Weights of a small audio-text matching model.
Model: 12.9M parameters, log mel input, encoder arch vgg, encoder norm batchnorm, encoder activation relu, encoder widths [96, 192, 384], fusion encoder width 320, fusion encoder layers 8, fusion encoder norm rmsnorm, fusion encoder activation gelu.
Data: trained on short pieces for a synthesised band: melody, chords, bass and drums, 26041 training examples.
Rows from block 4 of the fusion encoder, named by matrix and row number. Each number is 500 + 25 x the weight over its row's rms, rounded and kept within 0 to 999. All counts start at 0. Numbers have three digits each. After the name is the row's rms in percent of the matrix's.
# proj: attention output (fusion_encoder.blocks.4.attn.proj.weight, 320x320), inputs 192-255
proj.65 100:527471500411489511497464479546483528497509495500520511482514519555499481497538503498515484530519450467498508527540518513519508469475457511513476480498476478529515505520490545498517484508499513
proj.66 103:517518485489487498511508515507530522547525542475512485487488502508563454519513564509513495501437466486494478486499542485557508546485481475497523429453498524493498520504537521509475495472474499
proj.67 103:523516506521518512514458494551537458490507527459499495444528461536481511489519485468528497509506496527463485497519504519534539483490496454464521478480491519474520527504506479522487521532461512
proj.68 097:498476542495522523515474495501491509494471442543506507503531509490464517492455500535458479482558536531497467512505460494493513492541486492551498506503495489491523540491451527498529514495496469
proj.69 100:519466517483427501459496479498514492492538465532483517457539506541484479518467495486495503514479504494514532451479526507501557507521500509455495529528482499441491461501499516458512479469501522
proj.70 097:545514517476493506522480489516473511524489491497523466528527508467478500501506472511520517485457539480497519497532491505505516490501513510536492546521481536507502515505496531502509517502574526
proj.71 097:533548487490531536533500495466536490492502504528501526551537504491505520486504501480492484532478552480470478508485492490467451516476593513509511500529462543503491444521480488499539489477501485
proj.72 099:529465503507454497491515515487467464533480513536496504474495485521506478521569494484502516492483487435480530500494523549507506508477506522491555519485482491463446468543514492494480530483501548
proj.73 102:501518456455499508486542463510470432519496495497471479522515514535505481495484502504488513471517524492500485497499488506538486492513494482473534492525499527474569490471498448525487528498515445
proj.74 101:480530520510520480504497529557524489455511491458492507536517444528468504450519486526483464507510535522489521514556512489491514462502517527518508495552527498517555499504505509443530499507514489
proj.75 100:507498514486493494475558464545501537522454516463524501500498490480514540478487471492501484485443531546510512482489483473484509491537518503578522500546527508511489475529506489508479500498562479
proj.76 096:530517509509527460498513481447520522490503479481488455513507526531465490482487527482547488498523507502473506485504489431494559470513475541464513471483485507515480502512496508509508456539492526
proj.77 094:472470476500451485464493454510507495553490512513508497492529480515482524468530501506543475476522478482493511499495500483492488473510520513503496494498491529539475492530503520496474495511514479
proj.78 100:512494485479519515506515553514462443521488529471538490515565473494491475465531519548482535533499510508463519516473519472507479475505508500495506510531522474513467511468520478473541493525481464
proj.79 092:520478510491455498484529517475473482481516521528508504488499478522486524470498498494504494529553518551509524452445511479487501493515479507527493437490522493521543479513516470525472522499526499
proj.80 095:511482493466486480447489472516510560475525508487456487494477500496545451468512482482501508495504472517523501540484544458485499522501504445490490507488495515548504490512483497472507489543548526
proj.81 104:511492493511500510537501539552525505522474517499517505548496471523516508500497533494493449533506523498535511471471501534505501544512484483515485495458458517491497502502521532452554485476528485
proj.82 097:506505522491500494469488484539462519523499499491462498506520477540484497448481505523546540503513506534509486463515511534470508521520522523516459490506509521514518524545550528529509509539508454
proj.83 100:518483504534489501528467471503483495490502519567526506529517505551475477475522499496526567498542518516484484523521489478517566510464492469500507514468543498510483491540500488510519517497498509
proj.84 108:472551544479498513505497508468481469497491469495478534486484496549484491515453492456489543492514538485491519498484475511535498511492506489496446528502497488495538499524501503472467502528526484
proj.85 101:506482528462498511477475486469523523496482499548518512512485513482459499565457540557523484514512520488497487512502478518458524455483503500483502488487532489527510501506549495522489523489516509
proj.86 101:496519536496517523484526525496530530531532499540451477483511484503490492525468517508499463529488479503506521525487526468508506545525477525469497523470498491544478524514489473507433475493518520
proj.87 101:451513422500480450517518490454482442477495502506497525474464481461481522457476490502539493480506499477482446502465518504516497543508505517489529490507509475500452548501512474506499497454476497
proj.88 099:473499461502516533470473472507509494488505511551474525507489490547520483506458522484524533503479459517502509512494483487474497471478492525531505535522478524490462494505538482535459478472484516
proj.89 101:529504512469541542512535491500475512472477513536509495529499437520489506512530509473533522492452451448502554488460526528514542501481482460474510451490493504512518490503492523518506498524513472
proj.90 101:490466485485538484494541540500454483485458490480501485524489523482493520530499479511500497474512544556473496467488465470491491494479507473529466543535496490490509450500507535510474497490505494
proj.91 102:502546460476491492532517509513429469546480536416512493520474514479487490506531527453517481514532506548484457446521496492526504473498519483505547512500485511528512470501487527494490495483501476
proj.92 097:499474535512506521523500481504482503515525451502512486514513459499508528470477488522533488475476534492529485528494510509478486546476553547491543503479510499488491474497495489490537521491489451
proj.93 099:515509508443533494542490491520510494514494503496547499505448500488499484532485510508507506502488445461498511520485543488510522517491525509499502519503492463496534486432496562469516522513548489
proj.94 099:535495510533537490483510516506513550452451522469487493483494479532511495460494523508492475495480441484485502515517491547505524553511474519504516504445467489538446513481496514522543509491505526
proj.95 097:490486507482533489514513537508533481515481513512514508498484499505503476490525489543512511505496509497528500494526505434516516454494489551556469509503548498469502531499525521473488477533488515
proj.96 098:545471466476472491499512467553494509521521505523516478514523541504512546497461467481505514518496515511516510509511462502513494502521482489506472535511459483509508455473457474521452537490476531
proj.97 104:514501465524498502493498502520474483522484508508530512464490508502531489512488502464495509487485518466478510519488492500491530545496521522472497474435522538543531494543477507512492518481507481
proj.98 099:531540452523532497518471466504492532490507538511519494457486507480484501533542491531468535554555448467512459483529513500527499502479505507500527538530482499547514481492502515506488478471525514
proj.99 107:492487513479490501489478472553528518522495536438506475510515538501504513492495502504532469459521462531525542507537520489493527491504549534515487505491449501477478513551469521485516521509524513
proj.100 095:548513487488534523520515496483501486482491485525526508526506493533528487491509470485477507500529487477500481485476518482484518435534516493451505476479506547536434506500519537510485454489505554
proj.101 098:501499502501454514509507480506481506535569531509477502529478480498457466503483500507508515504482516502494520523504536498532523488500490469526495471458504498505502546488477479509539465549481497
proj.102 101:549522534474542522493469499518494533505504481544494518518505537491475512480512511488532541474528520502511483471520510453503518489474479504495515462515510515482488479511472564510449524532461470
proj.103 100:514486488487484513532512497483484511460488521455519488505472525483497503524500543540509490515518479479447505504479461509481511523510465510484520494504474511505514565505518502497497514523466524
proj.104 098:488480581515526474517497488491531481441468530487518521551482528492502477495460546463479485480524505515534492444482475489525475484463508535477495555527485513469526479496531523494462516498528516
proj.105 099:536461532465479502501484502478483471502475462491503504470551503496484529470514509494513441504474503484453510495485496475458522516467496501476482479532515498506496487505526504516467477489527486